{"arch": "transformer", "spec_augment": true, "slots_per_expert": 1, "positions": "rope", "adamw_lr_other_params": 0.001}
Rows from block 2 of a small sound classifier, named by matrix and row number. Rows with one number within an expert belong to one neuron, the router's apart. Each number is 128 + 32 x the weight over its row's rms, rounded and kept within 0 to 255. All counts start at 0. After the name is the row's rms in percent of the matrix's.
After each expert's rows are labels from the 100 clips, of 14976, where the router gives the expert most weight on average: "top examples" is what is common among them. Only what is clearly more common there than usual is listed. The data: notes from a synthesiser with random patches. In brackets: how many of the 100, against the usual share in percent.
# router: slot weights (model.blocks.2.mlp.router.weight, 16x320, trained with AdamW), inputs 107-213
# up: expert up (model.blocks.2.mlp.up, 16x160x320), inputs 107-213
# down: expert down (model.blocks.2.mlp.down, 16x320x160, transposed), outputs 107-213

# expert 7
router.7 095 [132  63 111  90 127 163 136 156 154 151 180 157  95 125 165 114 151  94 106 160  85 112 163 140  87 190 121 134 159 169 143 120 134 180 108 116  53 155 113 144  86 151 173 148 123  93 100 195  40  99 123 150  89 104 160  85 103 135 158 108 173 115 138 145 147 131 167 113 139 123 192 159 139 175  93 119  83 151 144 117  68 153  40 136 124  88 145 149 138  98  74 125  89 141 127 106 132 107  78 169 148 186 124 138 171 193 183]
up.6 098 [ 92 126 117 114 158 142  97  47  89 154  91 172  83 115 116 120  72 106 213 153 133 131 114 111  90 139 146 149 165 125 162 118 104  70  89 153 118 152 137 111 120 184 102 116  77 166 141 116 161 138 132 190 160 160 113 175 111  94 117  63 107 155 112 117 160 109 132 170  82 166 178 145 166 145  90 105 101  43 109  54 132 175  88  54 109 131 130 157  78 202 137 138 102 168 194 108 142 125 161  95 182  87 142 147 189 152 122]
down.6 087 [106 160 191 123  74 175  80 128 164 141 128  94 174 105 187 123 124 154 146  99 128 159 104 113 143  99 139 113 143 144  96 111 131  84 122 116 149 150  96  80 142 149 160  73 106  94 103 173 131  78 114 112  61  93 130  98 171 147  93 105 127 102 180 151 118 145  68 144 182 114 163  65 162  83 108 110 134 103 201  94 180 117 110 134  81 135 104 137  96 118 100 143  99 131 136 141 127 122 123 102 120 110 177 108 128 107  93]
up.7 100 [ 96 158 164 107 131 161 109 106 100 132 158 105 121 157 121 189 134 168  88  81 136  58 116  83 102 142 118 123 121 145 129 179 140 144 154  90 142 150 139 137 126 141  58 149 182 122 112 146 121 166 153 102 144 193 183 132 133 180  79 117 114 111 163 137 109  58 118 151 128 113 123  61 151 131 174 130  78 101  75 149 120 150 163 142 102 125 109 170 167 149 137 119 125 121 104 104  94 119 135 110  76  53 100 180 136 120 105]
down.7 093 [154 113 114 148 100 126 138 114  96  96 144 112  52  39 124  99 146  84 175 146 122 113 161 107 105 191  93 109 120 158 177  80 134 167 160 122 167 102 144  97 121 130 151 161  61  92 137 136 169 137 160  94  88  73 146  89 141 105 170  72 114 104 127 118 187 107 135 124  99 155 181 169 136 140 148 129 104 115 144 172 126  93  95 165  73 110  63 143 187 121 123 162 146 139 161 184  95 105 173 140 167 139 135 162 175 124  94]
up.8 110 [168  65 142 163 147 147  49  98  90 158  88 104 146  87  82 103 195 115 159 101  95 146 115  95 157 184  99 158 116 141 156 157 185 193  88 112 158 153 124 168 117 154 201 135 176  94 102 122  96 130 145 149 134 136 181 155 155 149  85 101 111 115  93  72 132  95 100 109 100 122 152 127  60 128 162 158  99  99 143 142  83 135 136 114 141 157 155 138 123 144 157 167  84  87  98 151 107 136 122 165 116 111 148 154 128 142 141]
down.8 113 [136 133 137 114 205 167 138 122 150 112 122  92 159 101 110 130 114 113  92  98 133  75 119 116  86 100 136 101 129  53  95 184 163  82 166 101 143 106 132 150 181 114 127  76 100 132 139 161 142 141 158 166 142  61  68  69 138 109 126 125  97 157  91  96 141 162 141 159  97 115 110 193 165  98 128 151  87 130 153 113 141 115 113 104 140 155  89 129 116 163 119 123 113  65  99 119 144 136 120  85 129 176 149  91 181  96 141]
top examples: inharmonic FM (55 vs 10.1)

# expert 5
router.5 110 [120 147 104 120 122  88 172 165 108 185 204 143 105  71 135 114 169 114 118 114 112 118 122 115 109 139 164 143 134 176 142 175 204  93 108 122 139 103  93 137 130 159 139 127 157 174  98 148  98  99 104 103  94  93 186 161 131  93  49  82 131 158 121 135  97 141  80  61 121 140 140 126 201 113 131 133 155  82  89 160 119 120  95 177 100 154  99 138 103 109 124 120 136 138 145 135  81 135  63 151  94 121 145 198  86  98 104]
up.0 097 [119 169 173  80 115  99 145  96 109  98  72 118  98 104  91  44 141  75  92 117 117 133 125 178 144 169 142 150 110 103 122 192 121 115 111 167 154 141 100  85 128 138 185  91 113 158 165 193 127  58 136 199  61 128 158 115 121 130 146 113 132  91 173  76 173 118 142 131 204 172 160 100 121 126 176 137 101 129 104 136 115 128  94 158 117  92 172 102 134  67 114 163 156 120 165 117 146 127 138  86  76 172 151 154 152  61 131]
down.0 112 [117 153 149 170 140 120 107 119 149  71 145 142 158 135  18 132  99 161 147 119 116 140 115 136 132 122 136  83 161 118 154 127  84 155 109  60 126 132 115 152 166 133  75 105  73 147 106 134 130 162 178  67 129 152 140  82  80 203 108 148 114  80  90 145 136 173 117 101 168  71  91 125 143 123 154 151 108  81 125 145  70 108 120 140 132 155 143 152 187 224 160 167 153 106 129 125 158 112 148 130 138 157 179 118 133 122 127]
up.1 104 [ 57 132 115 135 172 123 146  66 136 163 155 166 124 202 101 128 108 182 168 161 142 177  98 169 123 106 101  84 149 123 145  87 159 105 148 182  90 143 127 122 103 118 112  93 142 109 133  86 134 131 133 123  80 161 137  98 160 130 114 160 175 180 149 120  97 135 161 119 146 112 140  69 170  88 137 118 155 155 161 123 153 143 162  88 136 162 103  77 115 143 150 166 109 105 197 114  95 108 158 165 152 157 141 135 142  94 162]
down.1 105 [112 129 166  77 156 121 135 125 140  69 115 129 159 108 152 164 140 136 160  50 143 122 165 113 112 148 128 142 156 122 106 126 144 124 143 147 109 162 195 120 109 126 111 114 104 125 121 112 143 124  87 158 144  84 100 107 144 134 150  88 190  82 181 108 178 136 139 174 151 112 148 190 114  54  88  70  86 100 125 105 112 121 101 115 103 119 170 164 101  78 155  62 139 119  55 166 211 156 145 143 115 107 124  89 169 182 169]
up.2 109 [139 126 156 130 190  77 108 124 128 181 179 147 177 106 134 166 107 114 180  48 155  57  79 104 117  86  74 128 143 117 138 129  96 102 218 129 142  70  92  88  70 141 133 144 121 156 127 153  82 175  87 141 111 111  90 119  99 181 136 166 121 156  83 176  66 141  91  69  97  83  77  73 158 149 125  63 142 138 132 110 126 107 141 166 111  90 150 134 189 118 125 149  85 145 188  96 122 148 107 136  88  73 119 142 130 161 155]
down.2 101 [110 148 177 169 122  95  58 179 140 110 121  98 172 101 163 187 167 114 100  87 130 116 133  92 108 172 123 167  97  93 102 150 109 104 125 121 139 161  88 175 104 127 178 129 155 151 107 176  72 148 151 125  98 109 157 160 142 148  66 132 136  95  70 103 175 157  85 177 150 187 137 166 123 142 147 101 117 167 110 134  92 126 165 101 103 171  57  58  52 137  89 160 123 148  82 140  90 184 109  83 106 128 126  91 152 123 128]
top examples: echo (56 vs 24.8); pitch class: A# (52 vs 6.9); pitch class: B (41 vs 6.8); triangle (36 vs 9.7)

# expert 6
router.6 111 [ 95 153 128 160 107 147  92 140  82 131 156  68 127  96 171 117  95 106 149  85 132  86 151 151 174 174 176 130  64 111 110 132 148 167 170 127 118  62  91 146 154 177 174  85 167 116  95 215 114 109 123 107  91 140 130 126  98  94 181 130 115 122 157 112 106 115 147 122 137 147 214 125 103 101 113 138 116 152 144 141 172 102 131 167  92 160  79 152 202 126  97 173 133  86 182 171 121 155 173  87 178 109 181 150 137 114 154]
up.0 089 [151 120 125 119 133 191  79 157 164 104 141 102 137 187 144 159 169  72  69 235 183 147 131 162 109 115  97  90 175 108 175 112 162 130  58 143  99 117 149 122 119 171 164 144  82 141 146 123 114 148 118 143 116 131  73 108 113  86 113  91 108  80 130 176 166 103  63 179 109 117 107 134 195 136 148 161 131  82 127 176 164 207 148 134 169 144 122 128 103 121 170 115 122 144 110 187 170  95 153 150  90 133 132 144 105 141  23]
down.0 097 [146  85  84 150 134 114 171 107  66 164  88 144 136 166 159  89  88 157 134 139 153 162 152 137 125 175 107  88  77 192 135 135 141 108 100 200 124 110 160 210 123 173  92 151 166 113 111 161 133 110  94 108 127  95  79 137 108 108 163 140 192 179  94 200 156 125 201  54 127 145 167 131 123 109 162 155 178 120  57  99 169 110 108  68 137 101 165 138 120  89 116  96 102 136  89 131 132 135  92 150 156 141 129 144 137 140  94]
up.1 095 [105 126 133 114 110 107 116 134 160  90  74 139 105 195  68 115 133 176 126 115 152 111  96 104  83 114 131 111 133 157  45 167 110 153  99  98 169 104 199 124  98 182 198 140  75 121  98 127 144 116 146 126 152 160 171 139 173 131 114 155 146  75  81 121 124 190 131 121  50 159 118 110 107 173 182 136 145 142  65 125  88 150 126 144  79 123 119 118 186 119 160 121  69 149  80 105 156 103 115 113 158  80 164 120 148 157 134]
down.1 095 [128 178 138 134 138  65 168 111 147 142 208 153 131 135 173  66  95 159 157  94 169 141 146 129 128 122 117 151 164 122 173 117 124 146  96 115 126 105 135 123 137  49 122 140 149 168 153 167 125 120 117 100 106 127 161 157  66 106 120 145  49  67 146 124 151  89 165 128 160 115 218 127 188  77 147 151 139 166 112  83 155 145  80 109  81 125 166 124 113 132 142 122 187 132 203 109 114 154 174 175 132 135 115 163 140 161 118]
up.2 095 [139 136  84 137 117 120 118 152 138 158 167 190 101 109  81 144 151 103 121  88 119 155 148 143 189 140 116 105 111 150 101  64  74 100 162 110  91 129 169 107 116 151 138 168 104 110 125 202  95 101 163 128 164  77 127 150 170 124  92 164 138 155 101 161 191 136 147 163 100 174 125 155 191 113 129  96 169 149  97 116 142 122 187 121 138 144  49 107 174 111 156 142  73 155 109  98 126 103 131  94 144  88 159  80 120 139 103]
down.2 093 [105 141 157 122 160 144  70 142 192  92  93 145 141 124 145 175 120 142 137 140 146 133 149 131  77 183 173 137 113 145 126  76 121 132 125 131 157 142 139 171 102 126 138  49 147 134 132 174 128 133 140  84 127 140 195 127 103 109 186 151  90  80 114 125 144 138  94 139 128  82  99 139  81 139 144  86 157 127  94  95 121 144 115  48 107 121 135 129  80  98 126 114 175 130 166 154 123 107 102  86 146  98 137 100 113 118  80]
top examples: triangle (42 vs 9.7); pitch class: F (40 vs 6.6); pitch class: E (39 vs 6.4)

# expert 0
router.0 114 [145 146 118 133  95 115  90 105 134 133  70 101 176 170  86 130 105  91 107  94  80  94 123 133  88 124  76 105  99  83 151 113 179 150  87 199  95 164 128 155 109  91  99 145 102  70 158 150 102 172 103 115  92 126 140  77 109 185 161 132 115 108 168 149 152 119  90 103 133 199 145 119 136 127  97 153  83 189 177 123 138 173 111 107 184  74 102 124 138 145 122 113 120  75 112 153 137 159 145  96  99 126 153  95 110 130 135]
up.0 104 [163  83 202 171 127 140 124 160 139 118 210 108 115  92 129  85 158  94  75 160 199 142 111 186 136 137 170 153 146 171 142 164  80 119 157 116  78 117 148 154 160 133 121 140 172 155 115 184 125  64  64 148  94 141 158  92 197 154 122  38 212 139 132 139 136 125 144 133 132 147  65 181 178 179 132 128 108  70 194 129 109 189 162 197 129 136 127 106  86 104 181 121 118 165 102 147 142 123 111 103  44 122  97 117 176 120 139]
down.0 099 [153 138 131 183 184 150 138 179 140  50 106 122 141 105 169 159 128 160 152  93 125 117 175 186 133 209 123 151 122 111 153 124 197 177 128 125 107 105 147 140 127  72 185 120 177 129 117 130 162 112  92  75 135 107  96 121 104 127  97 162 113 167 107 142  93 172 151 138 127 162 115  69 115 148 132 175 123 179 141 114  78  99 128 101 113 153 178  89  97 114 130 108 144 154 130 175 163 127 114 180  92  95 180  91 137 126 141]
up.1 091 [169 165  76 190 203  77 129 112 120 140 129 117  79 107 125 168 149 123 104 163 142  77 144 185 111 127 103 191 163 104 131  79 140 132  86 145 157 108 153 138 103 108 146 120 157 128 143 140  32 146 124  94 136 127 123  89 118  91  16 119 151 115 111  94 113  83 114  82 115 160  55 127 129 115  48 140  96 121 136 122  87 110 120 143 154 110 158 115 133 145  78 151 136 198 160 161 138 123 134 183 164 128 100 171  82 106  95]
down.1 101 [127 138 124 156 119 132 175 106 170  84 102 188 177  95 140 118 103 137 128 125 127 177 150  77 148 138 102 130 122 115 132 144 142 147 109 164  95 122 149  72  81  98 138 141 102  78 111 164 140  56  96 104 135 116 101 125 148 131 131 107 126 156 146 147 130 100 153  69 145  80 116 143 100 125 143 169 102 103 113 106  90 112 111 100 114 115 122 146 115 173 108 172 145 127 105 166 148 134 106  69 121 127 177  74 133 155 169]
up.2 113 [175 134  66 116 152 172 152 153 131 109 105 140 114 154 117 175 151 133 182 134  95 131  99 103 115 109  77 134 142 119 130  89 119 182 122 150 135 157 153 101 158 197  72 154 137 157 107 175 134 132 112 147 116 147 206 150 158 135 165 112 153 134 122 138 107 114 157 172 126 120 101 109 161  81 108  62  84 124 102 124  92 112 144 138 143  79 118 135 100 157 145 147  81 117 129 121 149 108 126 183 117 149  70 158 111 130  77]
down.2 102 [147 155 118 125 167 155 148 114 154  88 114 134  81 156  53 108 128 132 152 187 101 162 143 112  96 137 101 149  86 166 131 168 118 145 126 151 173 171 162 192 192 148 112 134 121 121 155  73 118 141 120 135 110 119 114 132 130  93  96  97 125 135 103 124 101 118 139 136 142 120 126 117 243 151 123 125 110 113 179 163 123 144 147 136  95 101 157 145  90 117 152  88 144  95 136 167 143 172 120 100 126 125  96 215  96 138 110]
top examples: bass register (50 vs 22.4); pitch class: B (36 vs 6.8); oscillator: inharmonic FM (32 vs 10.1)

# expert 14
router.14 099 [ 79  74  61 128  81 171 154 173 133 109 104 178 128 154 145  93 141 172  67 146 110 140 128 167 121 165 156 105 105 181 157 211 149 132 137 166 174 184 124 108 143 157 147  71 151 151 170 119  99 143 109  62  73  94 133 152 113  73 166 141 168 118 192 146 138 110 122 178 139 100 150 129 140  95 121 140 130 195 155 156  86 132 114 129 115 124 153 118 130  69 156 128 133 135 100 139  95  71 152 101 118  66 198 128  84 142 135]
up.6 104 [157 158 155 173 139 111 112  69 163  95  95  75 121 122 103 148  70 110 158 150 146 152 136 106 113  72 110 118 117 124 107 173 151 155 139 136 134 121 138 100  99 147 106 146 132 142 135 102 122 150 134  73 109  87 133  92 136 186  99 116 120 137 131  83 107 124  87 130  86 115 134 108 162 125 138 170 142 147  94 123 113 184  80 105 106 149  67 120 161 116  90 117 130 108  92 100 138 148 137 152  86 132 163 130 116 177  96]
down.6 111 [128 124 108 123 118 173 138 159 111 164 130 114 192 121 129 105 146  81 186 123 118 131 218 176  89 137 106 198  71 138 177  87 150  90 125 127 143  97 125 156 159 114 135 188 117 129 131 120 147 164 123 152 138 109 120 113 158 123 150 104 139  88 136 148 150  95 151 136 149 116 113 161 109 147 115 136 131 100 163 139 146  98  81  82 178 153 101 163 167 165  77  69  63 173 150 113  74 171  83 139  94 135 139 166 192 124 101]
up.7 117 [146 149 153 128 152 118  96 101 100 167  56 155 120 139 127 167 129 175 185 110 133  66 131 180 102 238 151  92 206  99 127 130 143 168 144 148 131 222 162 136 123 122 109 123 130 148 157  76 135 177 173 140 168 133  97 135 115  67 127 182 156  58 108 122 144 118 133 177 120  88  85 212 117 125 115  90 153 192 113 130 165 126 160  97 105 128 147 109 112 191 125 136 119 118 112 149 194 107 135  74 117  67  66  88 116 170 122]
down.7 112 [175 160 105 122 131 112 115 127 146 106 113 110 134 118  85  92 135 123 106 150 119 158  72 123 167  85 108 150 124  97 125 182 165  94 109 133  72 146 125 164  92 122 152 203 142 144 169 132  99 204 110 146 133 120 100 124 162 194 144 124 154 120 145 143 128 143 145 125  98 169 187 142 102 146  49  96 152 114 119  81 192 144 141 137 132 146 150 160 212 198 133 171 133  72 110 143 155 149 139 125 108  94 132 164 146 116 151]
up.8 100 [ 79 141 198  87 102 165 127  92 120 167 224 113 181 143 112 106 108 135 166 144 134 113 132 163 114 135 178 103 150 114 122  88 184 146 122 114  73 150 149 144 126 161 167 122  72 109 122 153 143 177 126 146 137 173 118 202 143  99 140 213 115 195 103 123  86 131 102 129 104 127  54 119 149  79 137 161 158 100  67 178 120 144 133 114 102 134  83  59 203 123 147  94 114 115  78  84 100 139 143 152 173 180  39  80 148 153 154]
down.8 108 [197 157 152 151 182  99 155 146  82 133 102 175 171 150  78 137 130 125   5  97 123 152 153 126 160 115  57 110 102 101 147 155 166 140 115 113 146 103 149 145 130 112 121  78  76 133 182  92 159  73 194  85 138  88 159  96 112 118 100 141  90 104 118  78 103 120  88 165 117 105 166 167 119 127 160 128 185 170 156 155  83 183 164 144 157 187 112 118 130  72  97 107 133 120 217 156 109 153 135  78 120 110 142 157 124 132 125]
top examples: echo (78 vs 24.8); noise (70 vs 10.2); band-pass (43 vs 19.9)

# expert 9
router.9 106 [149 136 100  75 185 141 149 101 108 103 140 161 123  80 188 167 129 160 137 140 140 117  84 103 125 119 130 100 127 127 157 155 121 176 177 140 175 152 139 149 136 111 120  94 145 100  85 103 122 171 115 120 121 154 126  60  87  94 154 110 120  93 121 183 132 163  69 149 156 144 143  81 160 154 133 130 138 157 187  94 134 141 152 105 162 151 127 135 107 171 173  89  72 130  83 163  99 120  65 182 122 115  73  98 124 155 102]
up.0 090 [ 86 137 175 162 115 125  98 146  81 149  47 105 122 121 122 110  79 142 143 122 132 118 142 156 137 140  84 101  86 131  48 169 104  97 138 127 123 144 106 164 136  85 109  55 151 149 186  65 104 116 159 141 139 167 174 174 216  59 197 150 139 136 103  90 178  90 124  92 162 102 127 108 164 100 102 124 107 161  79  87 109 151 131 127  93 142 122 162 145  76  68 160 121 149 158 151 107 103 131 116  82 145 106 132 105 154 177]
down.0 095 [144 155 185 181 136 108  86 200 163  70 116 138 144 171 132  89 147  80 112  73 116  87 141 107 125 109 135 137 159 119 114 123 104 144 119  59 108  96 174  75 129 131 186  94  60 118  91 177 142 130 122 132 105 110 151 221 158 129 112 157 156  85 135 152 142 113  86 125 100 102 142 143 128 139  70 125 125 152 183  79 140 153 124 147 133 153 133 108 220 130 181 138  44  90 144 106 127 148 159 216 205 181 124 134 152 104  85]
up.1 101 [ 63  37  94 158  83 130 146 138  96 153 126 189 119 113 226 130  85  65 113 131 134  93 101  91 157  79 125 151 113  85 157 184  46 145 158 132 135 112 103  53 148 111 154  99 121 155 102 169 149 159 175 148 133  55  93 145  67  79 183 164  75 130  89  84 179 163 118 171 135 102 216  95 118  91 133 165 150 111 105 106  85 132 104 143  97 136 133 104 106 129 104 140 147 116 117 120 118 156  76 135 111 153 203 142 129 137 152]
down.1 106 [126 179 156  97 108 152 104  80 131 137  99 138 109 163 152 109 127 133 121 132 127 141  80 134  93  77 159 147 154 161 102 156 170 101  73 141 142  98 128 113  98 154 126 136 132 110  97  80 117 104 193  74 145 179 105 116 237 172  58 151 116 113 150 172 121 131 118 178 116 147 190 149 164 129 142 111 120 128 127 145 116 196 151  99 133 104  79 185 143 165  71 113 117 133 129 195 144 123 176  63 144  85 103 110 126 134 188]
up.2 096 [107 147  99 100 117 162 111 142  85 102 154 122  95  65 186 146  92  81 123 138 118  95 118 122  96 107 150 175 147 140 144 163 123 123 101  52 122 119 139 128 178 130 117  95 146 143 131 103 146 133  82 101 147 183 125  99  87 102 131 114 139 159  93 128 156 116 109 189  85 148 105 150  93 158 124 137 216  94 103 105  91 105 109 164  94 138  84 104  42 144 126 133 136 109 151  74  74  90 209 132 165 139  54 157 148 193 123]
down.2 103 [171 109 119 148 166 152 164 153 146 164 142  95 167 115 141 136  93  78 113  45 118 197  65 109 174 157 163 106 126 147 115  61 109 163  83 114 155 110 114 127  82 107  82 134 122 121  52 163 112 138 113 140 168 134 178 166 154  99 146 137 154 131 157 129 137 133 115  96 134 133  82 143 106 167 141 119 154 150 169  92 108 151 123  95 105 213 168 141 126 110 147 146 113  87 133 135 105 103  85  99 145  99 199  41 132 129 103]
top examples: echo (76 vs 24.8); high-pass (65 vs 20.1); pad (55 vs 25.5)

# expert 2
router.2 102 [105  75 185 105 177 148 132 122 168 166 137 164 206 112 153 180 110 126 144 132 120 116 157 143 103 130 149 135 142 126  89 103 138 110 160  89 121  84 136 117 130  43 121 156 175 116  84 149  90 134 135 187 110  96 137  62 135 150 218 110 116 109 109 122 124 168 136 130 166 147 132 180 131 139 116 111 134 149 125  77 178  93 113 119 141 200  84 142 121 118  92 146 134 111 142 156 148 111 140 113 167 128 148 131 173 175  75]
up.0 112 [142 196  57 145 173  87  80  75 113  70  82 156 142 169 151 138  82 186 112 140 121 138 121 116  99 175  88 135 123 136 142 167 115 192 120 120 138 213 144  95 110 191 169  92  89 100 128 123  89 116 149 122 151 163 119 113  60  76 126 146 112  83 102 159 145 153  92 136 101 140 147 107 161 104 130 115 110 153 144  82  96 173 168 106 155 151 111 145 159 174 163 183 158  74  96 233 149 116 105 174 154 116 165 100 104 105 125]
down.0 103 [135  54 167  82 102 152 147 107  98 131 107  80 125 118  87 130 125 125 152  97 111 105 161 149 147  81 109 135 163 188 138 115 106 103 150 154 136 164 126  82 116  89 115  95 145 148 198 120 193 131 116 149 183  39 146 185  97 168 140 125 134 121 133 127 111 123 132 117 105  96 138 169  74  94  97 171 142  80 172 129 131  70 109 167 123 115 169 165 113 143 126 143 155 139  70  89 159  82 127  52 128 115  74 151 229 105 144]
up.1 102 [185 119  82 122 125 110 128 123 146  67 160 166 133 162  91 104 165 107 125 135 171 141  58 109 150  86 142 182 116 118 134 156 118 146 144 136 162 123 153 145  96 215 135 149 127 115 139 159 130 133 157 137 166 186 125 124 127 201 132 133 143  69 113  95  96 107 133 112 108 137  55 142 145 104 104  99 215 127 120 114 118  81 182 149 126 113 129 154 107  73 105 100  94 150 156 107 159 131 173 215 122 100 108 139 144 153 176]
down.1 098 [ 67 185 192 103 100  80 144 147 142 129 149 167 107 108  89 119 103 181 145 144 119 172 105 132 136 153 140 174 105  98 184 121 138 163 130  88 106 136 145 140 153  69 149 147 113  88 132 116 143 145 119 163 111  93  96 106 102  85 111 124  76 161 109 151  80  98 128  83  84 166 133 112 148  88 143 155 145  94  96 154 106 121 144 107 104 186 143  91 106 123 111 137 197 142 172 112 149 119 147 109 175 119 162 159 100  69 122]
up.2 091 [ 82  85 125  93 192  87 118  98 124 214 119 149 117 170  57  95  78 191 159 137 170 168  96 159 145 148 140 146 140  52 199 107 170 116 110 100 149  54 171 105 118  92 106 159  82  96 103 138  98 165 151  73 107 174  87 119 136 127  51 114 101 136 132 183 123 105 128 136  27 154 151  94 114 180 198 110 125 139 151  87 152 159 108 100 170  96 107 162 115 168  62 157 113 113 120 159 146 146 192  78 134 182 167  57 152  89 122]
down.2 089 [193 134 132 109  90  87 133 165 135 163 149 132 108 144 164 172 166 105 133  74 153 125 119 133 144  96 154 177 168 156 126 135  67  46 152 168  86 186 109 104 170 159 134 155 105 140 188  89  57 161  94 135 111  89 138  92 104  88 135 172  96 159 123 147 161 152  56 111 139 124  85  88 143 124  96 121 148  68  84 115 135 138 130 139 104 124 159 153 144 105  97 100 109 135 158 122  85 122  95 146 101 176   5 123 118 134 140]
top examples: notch (72 vs 19.6); noise (49 vs 10.2)

# expert 3
router.3 091 [145 179 134 160 117 115 110  84 131 164  56 118 143 119 182 174 122  86 121 135 104 115 115 125 103 148 178 153 110  63 113 168 135 119  90 162 101 126 117 208  88 103 125 168 113 105 115 141  88 103 127  70 107 161 112  83  72 185 146 111 130 178 155 106 106 145 138 138 158 149  89  76 137 158 134 126 150 189 119 154 180 149 142 169 113 107  91 150  64 139  86 137 154  89 131 183 168 196 176  95  97 109 115 111 127 178 118]
up.0 099 [136 180 116 100 183 127 157 130 107 137 123  81  93 121 155 172 135 109 156 156 109 129 104 120 135  68  42 119 126 156 112  99 153 189 145 133 150 176  81 155 136 135  47 103 154 135 103  86 131 127 146  95 132 170 102 135 124 131 134 122  82 144 148 136 182 184 109 104 127 140 116  72 119 169 134 168 138 115 188 147  93 108 108 113 177 152 124 157 177 189 111  98 139 114 107 107 141 100 120 104 152 127 120 178 119 127 119]
down.0 106 [158 150 108 121  96  95 137 145 100 103 123 217  93 145  84  64 115 154 126 144 135 111 157  90 123 179 113  60 143 136 108 242 138 142  53 129 162 150 175 162 118 166 101 187  92 163 144 130 157 118  45 130 146 168 140 139 101 104 140  78 147 128 151 142 100  83 102 108 132 121 119 160 154  85 164 136 152  99 134 118  65  73 168 161 142 182 112 195 134 109 179 134 138 132 150 123 163 141 109 135 123 155 179  78 112 129 114]
up.1 095 [167 128  41 124  79 186 135  77 107 114  76 148 128 102 145 138 150 131  94 145  99 139 165 131 102 150  47 145 113 145 118 129 156 127 120 148 163 101  88 134 142 130 138 173 126 162 154  81  89 187 157 122 123 156 155 188 124 114  94 129 167 149 115 198 125 113 161 154 106  81 139  89 131  75 152  82 100 130 132 153 130 119 111 153  90 131 110 114 139 130 150 160 159 129 133  90 115  86  72 124  96  97 196 143 184 107 105]
down.1 103 [195 175  93 104 146 112 174 113 122 118 116  89 116 148 164 156 128  85 136 143 153 148  69 112  72 143  82  91  63  91 105 118 114 132 175 159 114 132 106 104 183 119 119  83 104  94 129 153 178 208 112  74 139 127 135 123 133 101  79 153 125  94  93 122 145 105 137 130  97 118 171 105 170  86 140 173 111  89 138 124 115 107 119 108 173 222  94  92 114  60 134  43 113 151 185 134 154  84  66 149 101 105  63 138 156 148 146]
up.2 100 [ 54 163 128 101 141 176 108 137 137 130 124 154  91 113 135 161 122 177  93 110 106 167  65  81 125 129  92 134 123 103  51 118 153 169 131 175 145 100  92 151 140 138 151 106 101 134 111 147 146 124 139  77  98 148 132 115 151 153  84 148  99 134 137  99 165 119 158 111  99 116  86 105 172 104 146  91 164 103 121  96 143 116  70  80 108 128 125 142 157 121 151  98 132  82 127  33 100  97  96 172 112 172 153 142 174 111 121]
down.2 101 [151 111 117 101 152 146 176  81 120 111 162 122 168 143 179 148 171 111 105 153 153  98  82 124 136 110 150 146 129 100 127 162 112 144 162 209 157 130 102 126 165  67 128 142 163 153 101 136 190  81 169 122 121  89 158  99 112 108 120  92 126 131 116 161 133 133  73 115 109 181 129 123 112 123 144  73 111 114 151 164  60 101 147 118 119 146 112 103 108  85 135 146 114 120 164 154 136  44 127 130 101 107 119  99 101 115 128]
top examples: pitch class: D (60 vs 6.4); narrow pulse (36 vs 9.9)